python train.py --arch="unet" --model="spectrogram enhancement model" --dataset="synthesised sound scenes: up to three everyday sounds over a background" --train_examples=26041 --gain_aug_db=10 --noise_aug=0.01 --n_mels=64 --hop_length=160 --input="log_mel" --win_length=400 --task="enhancement" --loss="charbonnier" --norm="groupnorm" --activation="gelu" --weight_standardization=false --channel_attention="se" --pixel_unshuffle=2 --widths=[64, 128, 192] --blocks_per_level=3 --block="basic" --dropout=0.1 --attention=true --upsampling="nearest_conv" --init="trunc_normal_002" --residual_init="none" --optimizer="adamw" --lr=0.0025 --beta1=0.9 --beta2=0.999 --eps=1e-10 --steps=11600 --batch_size=64 --epochs=28.5 --lr_schedule="step" --warmup_steps=340 --weight_decay=0.07
Rows from block 10 of a small spectrogram enhancement model, named by matrix and row number. Rows with one number belong to one channel. Each number is 50 + 10 x the weight over its row's rms, rounded and kept within 0 to 99. All counts start at 0. After the name is the row's rms in percent of the matrix's.
Before each channel's rows are labels from the 100 clips, of 14976, where the channel reaches its highest value: "lies over" is the class under the peak; "top examples" is what is common among them. Only what is clearly more common there than usual is listed. The data: synthesised sound scenes: up to three everyday sounds over a background. In brackets: how many of the 100, against the usual share in percent.
# convs0: first 3x3 conv (model.decb.0.0.convs.0.weight, 128x256x3x3, each kernel summed), inputs 0-127
# convs1: second 3x3 conv (model.decb.0.0.convs.1.weight, 128x128x3x3, transposed, each kernel summed), outputs 0-127

lies over: door slam (28 vs 0.4)
top examples: background: none (74 vs 22.2); door slam (28 vs 5.4); first sound: door slam (25 vs 2.7)
convs0.97 093:69 76 57 53 37 57 65 31 58 32 33 32 62 64 37 62 54 65 66 51 37 64 70 63 61 60 60 26 59 68 60 34 57 52 52 53 31 71 50 37 29 53 36 46 63 59 64 52 71 51 37 64 60 70 44 28 55 46 36 31 54 34 48 66 51 42 51 60 44 57 60 45 47 39 60 41 53 48 33 56 47 56 49 38 60 43 62 60 62 62 75 43 51 49 45 39 35 59 59 39 42 54 42 44 41 45 62 57 67 71 47 64 41 42 71 55 38 40 51 53 64 48 46 46 47 44 38 39
convs1.97 064:11 38 43 48 50 47 54 50 35 49 44 52 55 46 43 04 48 44 48 47 46 65 47 48 50 49 47 43 53 38 64 55 43 56 58 59 58 42 56 37 39 58 47 42 34 69 52 47 47 48 54 58 52 38 58 38 49 59 52 46 56 50 48 52 49 55 50 53 55 45 63 65 64 38 48 51 80 49 39 54 54 53 51 48 52 62 63 64 48 48 75 51 53 54 65 57 27 55 55 46 48 63 54 48 52 43 50 51 38 65 43 43 56 63 48 49 48 62 49 47 49 73 43 50 53 62 42 46

lies over: howling (34 vs 1.8)
top examples: howling (35 vs 5.2); first sound: howling (32 vs 2.8)
convs0.81 088:58 66 53 51 45 48 59 45 52 33 35 45 55 51 33 59 54 54 58 51 30 53 56 57 53 52 53 43 53 55 54 25 51 51 54 49 43 57 51 31 40 50 32 47 54 48 58 52 55 50 26 55 53 59 50 35 51 50 30 45 52 44 49 56 52 48 52 54 31 52 55 33 50 37 54 47 51 52 45 52 50 52 52 45 53 47 55 53 53 54 62 46 50 52 47 43 47 53 55 38 46 51 42 50 50 36 54 53 61 63 50 55 48 48 55 55 50 46 52 51 55 50 51 52 50 30 48 33
convs1.81 087:21 39 51 47 51 56 56 42 46 49 54 54 47 51 43 00 42 48 42 49 57 80 47 52 45 50 52 43 45 52 54 67 44 48 60 52 54 52 50 51 44 49 40 44 49 56 52 36 60 37 43 41 43 51 48 58 55 60 46 48 53 45 54 44 46 45 47 52 53 41 51 75 56 32 50 50 94 49 43 52 54 53 44 50 41 42 47 52 53 46 80 57 44 50 51 50 28 55 40 42 51 47 46 54 54 29 53 44 50 50 48 51 54 50 62 42 48 52 48 51 40 54 50 43 50 41 49 47

lies over: howling (27 vs 1.8)
top examples: background: none (47 vs 22.2); howling (28 vs 5.2)
convs0.0 050:51 35 55 57 49 60 51 44 58 47 45 43 54 65 46 52 59 66 46 51 53 52 66 55 60 63 62 37 56 50 63 51 54 54 56 62 38 57 56 46 30 53 50 56 55 63 54 56 68 59 57 58 56 40 65 38 56 58 49 41 54 39 55 61 48 49 47 55 43 51 53 48 47 43 48 41 52 55 33 53 42 54 50 45 53 49 46 55 53 55 35 48 50 46 50 45 45 48 27 43 46 50 46 45 49 47 56 54 31 19 49 52 48 47 40 54 38 47 49 48 50 48 47 41 48 46 46 42
convs1.0 077:34 19 49 54 47 43 60 39 49 37 43 51 44 53 43 24 44 45 62 50 39 61 47 38 56 38 48 50 57 44 57 48 39 60 42 61 42 55 63 51 38 60 43 52 23 71 58 38 57 57 42 56 55 38 53 45 58 64 44 59 60 66 54 55 51 61 53 44 52 43 56 66 68 52 64 57 71 52 58 38 35 42 56 43 47 48 60 52 27 53 65 34 55 49 60 54 46 43 51 45 45 59 49 45 52 40 52 42 45 43 52 38 43 67 30 45 39 51 40 47 44 67 42 47 51 32 49 40

lies over: thunder (44 vs 1.5)
top examples: thunder (48 vs 5.3); first sound: thunder (42 vs 2.7)
convs0.30 094:51 63 52 47 40 44 57 43 56 54 55 41 55 46 58 55 52 59 51 52 69 47 59 51 56 56 54 42 51 48 56 62 53 53 51 49 41 55 54 57 41 51 62 50 52 43 53 58 65 53 70 54 54 51 49 42 50 54 60 43 53 45 52 55 48 51 54 48 61 55 53 69 53 53 53 43 50 54 44 50 54 54 52 42 58 47 50 59 60 61 57 47 53 54 46 46 45 48 50 51 48 55 55 54 44 68 61 57 51 59 49 63 51 49 46 58 52 50 54 54 46 52 52 48 52 66 50 58
convs1.30 068:60 69 53 46 51 62 54 46 47 56 46 50 46 51 47 57 50 69 71 44 51 43 62 59 44 59 46 77 51 47 53 48 44 41 44 39 25 46 46 52 34 49 55 51 67 44 57 66 44 65 50 26 37 60 53 53 15 26 45 45 44 31 50 52 38 43 39 58 53 48 50 47 51 51 51 65 48 47 34 52 35 48 44 54 49 42 49 46 31 37 66 28 45 40 54 49 57 39 40 50 31 52 46 51 50 71 49 57 40 45 49 56 42 52 60 50 50 50 54 43 49 53 37 48 39 37 38 48

lies over: door slam (26 vs 0.4)
top examples: background: none (72 vs 22.2); door slam (26 vs 5.4)
convs0.50 035:59 99 53 53 46 58 63 44 57 47 48 42 55 58 48 57 49 67 59 51 42 68 74 58 59 62 60 43 54 58 62 44 50 52 53 55 41 66 51 43 39 47 43 46 54 52 62 51 76 49 38 60 56 76 41 42 55 55 44 39 53 44 50 62 45 49 50 52 48 58 64 37 53 48 56 44 51 53 48 51 54 57 49 48 63 46 56 67 66 70 78 44 55 49 38 48 38 55 62 54 51 58 51 49 24 38 71 62 64 97 46 71 44 46 63 56 49 40 61 53 52 51 48 44 47 54 41 45
convs1.50 034:43 64 53 57 47 45 56 50 52 51 45 49 46 47 51 04 60 62 52 52 54 65 62 50 57 49 56 54 38 49 51 62 38 50 36 66 40 57 63 50 36 52 52 53 56 69 54 54 49 46 51 58 35 51 50 52 61 46 51 52 54 60 56 58 55 51 50 43 51 51 57 72 63 51 63 54 98 55 45 45 37 48 55 41 53 67 56 55 34 56 75 39 49 41 56 55 57 46 52 51 55 49 52 48 50 24 57 44 53 49 53 55 38 62 53 57 48 51 55 54 47 73 48 52 49 55 49 54

lies over: thunder (40 vs 1.5)
top examples: background: none (50 vs 22.2); thunder (43 vs 5.3); first sound: thunder (38 vs 2.7)
convs0.6 128:54 66 55 44 35 44 59 36 58 53 53 38 57 48 57 59 56 61 55 53 63 45 61 55 58 59 57 36 54 50 57 59 54 55 51 48 39 58 55 55 38 52 58 47 55 46 53 60 66 55 66 57 56 52 44 42 46 55 58 39 56 39 52 57 54 50 57 53 60 57 57 66 55 51 57 40 52 57 41 54 55 56 52 37 61 44 55 61 61 62 60 47 54 56 47 44 40 51 53 51 46 58 56 57 45 65 63 60 53 63 52 64 53 49 47 63 52 51 59 56 49 54 56 47 55 64 52 56
convs1.6 073:60 82 49 45 55 58 55 52 44 56 46 52 48 47 50 51 53 68 71 44 56 47 65 57 44 59 48 78 51 50 58 53 45 47 43 39 25 44 43 53 36 54 57 46 69 43 56 65 46 66 51 29 31 59 57 53 35 31 55 40 44 36 50 53 35 50 42 57 57 48 53 50 52 50 46 64 56 50 35 48 29 44 45 50 50 48 47 49 25 36 64 24 47 39 58 51 58 40 45 53 29 58 53 52 57 64 48 54 47 54 52 60 40 52 58 46 47 57 53 43 48 56 36 50 40 47 41 52

lies over: howling (36 vs 1.8)
top examples: howling (37 vs 5.2); first sound: howling (34 vs 2.8)
convs0.68 101:53 55 52 53 46 50 54 47 50 31 26 46 52 52 28 52 52 53 52 49 26 52 55 53 52 53 53 42 51 51 53 18 52 50 51 52 44 55 51 24 36 50 26 50 52 53 53 51 55 50 27 53 51 54 52 27 52 50 22 46 50 44 50 54 46 46 46 46 25 51 49 29 48 28 48 45 46 51 45 47 47 51 45 44 51 46 47 52 51 52 53 47 48 46 47 41 45 48 48 27 44 51 32 47 47 30 52 51 49 49 45 52 47 45 46 47 46 46 50 49 48 49 48 44 48 26 47 27
convs1.68 099:21 31 54 53 53 58 53 45 51 49 58 56 49 54 48 01 42 42 42 52 53 77 43 55 46 53 54 39 49 53 53 67 47 52 63 57 56 54 54 49 49 52 34 49 46 57 53 31 58 39 41 51 46 45 52 56 56 63 45 53 56 48 55 44 46 47 47 52 49 44 50 73 52 32 53 49 91 50 43 55 58 56 44 55 44 41 51 50 54 52 74 60 48 56 48 47 24 61 44 45 53 49 43 58 50 30 56 46 52 51 55 48 58 54 57 42 47 54 47 54 38 52 61 48 53 47 54 45

lies over: thunder (27 vs 1.5)
top examples: thunder (32 vs 5.3); first sound: thunder (26 vs 2.7)
convs0.7 113:41 46 53 41 41 44 47 38 56 43 44 38 53 42 47 44 47 58 40 56 56 31 53 42 55 58 54 36 48 32 56 48 49 52 42 44 35 47 53 45 32 48 49 49 48 37 39 60 59 53 57 48 53 32 48 33 48 56 48 38 54 42 54 47 47 52 52 43 53 56 46 56 56 44 47 49 45 59 46 46 56 56 49 37 58 50 46 58 59 59 44 51 54 53 45 37 52 40 51 43 42 58 48 58 46 55 61 61 36 44 48 60 54 53 38 53 56 52 58 53 32 53 56 53 49 53 53 49
convs1.7 076:72 85 56 45 56 52 56 59 46 56 45 54 51 50 51 55 55 71 58 47 54 41 64 63 43 65 44 68 54 46 57 45 52 48 47 37 33 38 41 53 40 59 69 45 64 38 55 73 40 54 51 21 32 64 53 44 24 24 59 37 47 34 43 53 40 49 40 56 54 52 50 44 45 56 43 54 57 47 37 57 44 51 44 53 51 52 44 50 43 36 57 38 45 40 53 53 64 39 45 63 41 64 59 49 57 58 44 50 40 51 44 59 41 51 56 57 51 55 51 49 60 44 37 52 46 37 41 55

lies over: door slam (26 vs 0.4)
top examples: background: none (73 vs 22.2); door slam (28 vs 5.4); first sound: door slam (25 vs 2.7)
convs0.24 119:27 16 46 45 51 43 33 46 43 53 56 47 39 45 61 29 40 50 12 44 60 28 43 31 42 48 43 48 40 23 44 64 39 44 39 43 52 36 42 62 52 42 56 48 35 44 27 43 46 47 62 35 42 10 46 57 45 44 61 50 42 49 45 41 60 65 59 60 68 58 57 68 57 62 55 64 62 61 62 60 59 59 62 51 58 69 59 58 58 58 43 68 57 59 69 50 68 59 61 56 57 55 57 61 66 66 58 58 40 42 63 59 61 66 58 55 62 68 60 55 53 58 59 68 60 74 65 72
convs1.24 386:45 70 46 43 48 34 41 65 55 48 39 39 49 46 41 59 63 62 63 55 43 58 63 38 63 37 47 63 58 49 39 50 41 56 33 47 38 53 45 52 39 51 54 48 54 40 34 67 58 64 66 58 67 52 39 53 53 57 65 53 52 57 44 63 61 57 63 34 45 40 50 59 36 51 42 42 47 57 60 38 37 36 61 39 40 66 42 47 37 51 56 37 56 38 50 51 57 37 65 45 60 46 56 40 51 72 39 62 47 55 39 49 37 35 60 66 61 44 63 56 61 26 43 43 56 61 50 58

lies over: door slam (26 vs 0.4)
top examples: background: none (83 vs 22.2); door slam (26 vs 5.4)
convs0.10 065:51 47 57 59 49 53 54 45 59 46 45 45 57 57 49 53 63 66 43 54 52 44 67 54 59 64 63 40 60 46 62 52 58 59 57 56 43 59 56 51 39 61 51 61 58 56 49 59 75 61 53 57 58 38 62 41 59 59 52 46 58 47 55 62 57 52 54 60 49 55 60 51 52 51 54 51 56 56 47 60 50 56 53 45 58 52 50 58 58 59 50 52 55 54 56 47 54 52 40 46 48 52 52 51 55 52 60 54 40 41 55 57 55 52 45 67 52 52 54 54 49 52 56 50 56 48 55 51
convs1.10 086:17 14 47 52 44 42 51 36 44 43 46 45 47 48 35 13 40 44 58 49 42 67 47 46 49 37 50 50 47 45 53 54 32 53 48 60 38 52 55 44 26 49 33 46 27 62 50 37 59 56 45 55 52 39 45 49 53 66 42 52 54 58 51 53 52 54 49 47 52 37 53 71 62 41 57 52 76 50 51 45 39 46 51 47 43 41 55 59 33 50 74 39 49 46 54 53 29 43 47 41 49 52 48 47 46 45 50 48 48 53 47 38 42 55 48 48 46 51 47 48 40 59 43 42 51 43 43 41